From a checkpoint of a small contrastive image-text model: encoder activation gelu.
Rows from block 4 of the image encoder of a small contrastive image-text model, named by matrix and row number. Rows with one number belong to one neuron. Each number is 128 + 24 x the weight over its row's rms, rounded and kept within 0 to 255. All counts start at 0. Numbers have three digits each. After the name is the row's rms in percent of the matrix's.
After each neuron's rows are labels from the 100 images, of 14848, where the neuron reaches its highest value: "strongest on" is what is common among them. Only what is clearly more common there than usual is listed. The data: rosettes with rotational symmetry.
# fc1: MLP up (encoder.blocks.4.mlp.fc1.weight, 768x384), inputs 288-335
# fc2: MLP down (encoder.blocks.4.mlp.fc2.weight, 384x768, transposed), outputs 288-335

fc1.378 116:113169127137174112128143097101121152144111152124115132151138179155126142105121060107100172117173115148116114158107114161136128130112100127135106
fc2.378 110:130116147112116130124122148159110131130109111156145096104126115143111145131178135111078114096099149109123096141132089099131139128145151148086120
strongest on: pinwheel

fc1.455 102:137114147131107156126117198097122128135136116121146107121145125136073148100123118092091125138127139110120100139117177115111086169101116144149151
fc2.455 104:143114131140127143123123154069132130091127099104149053117135132183071119165077158082145141125136116147133123113188126155087141105155160152169111
strongest on: seven-fold; warm

fc1.468 097:111158074157090126127137160119157101129082146143113110118160132138126138120107162122138137117116115124115146116127073108110132095178103146155112
fc2.468 094:112088124128077105111143093124106198087166129128172154133159134130109125105166122155121134132155135126142137094112172164132133149085122092096124
strongest on: ten-fold

fc1.647 089:147127098147134098129070166143131115106116142139110146140140143101168142116133112138149142108115127131111129145120115143104118131123101162137128
fc2.647 085:109096120152063099140141086164155182142120111104164146156149096166121137125152075144167165134142097109151118081155132100134110064115106116145121
strongest on: ten-fold

fc1.475 106:100167131144122108098154096127116148124097151104127170131168128139094114125099149096155125119152124098111094119150129118116160106137126171112142
fc2.475 107:140119164111141090144130170120131135144116117149119134124141122111141137105153141136119144122141154109120086114125071080112153149169094124152107
strongest on: pinwheel

fc1.291 109:152120135142098150152077140146154148156100143109142158116159130075141111133141106126118142179128128150114164102130147146115164117077126148105171
fc2.291 098:130131119143110161118117117165127147146184102111112092150127134146136099139148142108129132080105144107130180105125151153132118144128130131119145
strongest on: pinwheel

fc1.3 096:146151119128132117129138123147147141142135157086110121139146170112143156100131187150128107141122155155122139136137111142130104111148142098129121
fc2.3 096:141102142105125143123147099122161093124174112120116184104116155133177163117145157177109158134133124121147128122144120140129118130090119133132134
strongest on: warm; vivid

fc1.160 103:099132096138094165096160162132141114147108134113099102122120164129082130102132141173166136109153114122107127115117151120136116146087129106115139
fc2.160 100:143091115142105119102125089141119133096142113125135160122072107147114113120120187105162129113046095162128188126112099127099162137112118128188149
strongest on: pinwheel

fc1.442 091:120138141103137105120135107111124138114145140115132116095137129126154122113187122120086134151112164128105119193155153133110123148152135143086163
fc2.442 098:098109122142129106133127128124127097099095116159128059137111099151062112125108138137139111114111125130127130117156109159129144112146137128139139
strongest on: seven-fold

fc1.452 106:109143115092120165106102142134131137154100130134111145150115182129093139153140135102138099141109132126144112121109148094108158127147101118143101
fc2.452 103:146145108098125152081147046124124098125180084137099099136126158161150134120106128100132120150149146137121102176164148134137121134142121128168096
strongest on: warm; five-fold; six-fold

fc1.512 103:092166104100163115112105098134092140144174126097111157126117130127151158110122167165207121079083139136113140121156110156155136131159086149116150
fc2.512 107:138122131126136159164122139099131147128088168147085122139130125119077149127144150113123111133125119071114052135133117141101100148129130180111116
strongest on: seven-fold; eight-fold

fc1.471 093:085115134101143122152136094146112123103124143108150104126156127148136132140143105116093126165117161120094168174148168113130141145166130135105148
fc2.471 102:158079126122121143120118144120143105143086126170147034149134138162059116112108126155164099144104129144118111123122136162127156136174133131150121
strongest on: seven-fold

fc1.316 116:113121129146152128147142134110099084130137180137159163138162182107118102142110133111133085107149144124124164121133146098114103152102125174118116
fc2.316 111:126125129124180144133161102080102188125156048119118072122166208132090136109115128085121102131128175126156084124164077196092121096123132139110133
strongest on: pinwheel

fc1.729 101:143096118135130145137144130133102157118152126154108138118137112144169150109153148159147110091127154095161145151133119105108139111090137104164172
fc2.729 107:031148159127169148122132135170123157140103133127148137155133133169114136145116120121109107141107137115113108105115115190104089165143101119146089
strongest on: nine-fold; ten-fold

fc1.646 089:131136148111071118124112138132082112146099140117140151119111142122109099111146112160151128135159132087136104120122102146142123133074109132125107
fc2.646 093:144104111112101120117137125118129129117076098150170115108123112130083099095092116110143104131169143118110130154141175148150149090166093116141135
strongest on: seven-fold

fc1.548 084:101117144144106159130101144123108130129128131144123147137141128111124133156134112123161098144104146105156176142109131085122137135149117117138176
fc2.548 081:073134136156130122134107108172136162111126134140122106152153131135117138111094117127090087086120131121152069069131096127152076161162139102136099
strongest on: nine-fold

fc1.319 125:135103099177099089155119134123129110117108137131124100123126148121140139146114123121135136131127103147143141148161159115134123146122119142117159
fc2.319 116:138165143074145109129132122122130143126124136142136138130130184130132128130149111105108148118093137124136134161144160152110123117148122138136080
strongest on: pinwheel

fc1.99 107:133133128113150131156130105108124119109094146121090160160126132129104124137157106121102131110135138121083094151141142155146139106116169106161144
fc2.99 097:122138173132128109133137146185123107131112135138110132133102156135138114113117112081141167119137163160112110110170098119161159109146140116096119
strongest on: pinwheel

fc1.175 087:074141137123127112141152084146124101108097113159072111133170125102188118093146137130134133117142122099106107121119172115113112155122098133139103
fc2.175 090:083134119143121098076165139129110178105123095183157181133157146180128105165115129098136153194111105135152158149137101146108127140162134105136124
strongest on: ten-fold

fc1.274 106:101139122089135122150103136131166150103154116139122106114163154129123089110154189147092107085126154146128128176164145162111138118126131160130179
fc2.274 103:104082149105152183127139094128144143113080160149112079147138107140029143133127140120127112114117128144138153180127098095101082088150144102107094
strongest on: seven-fold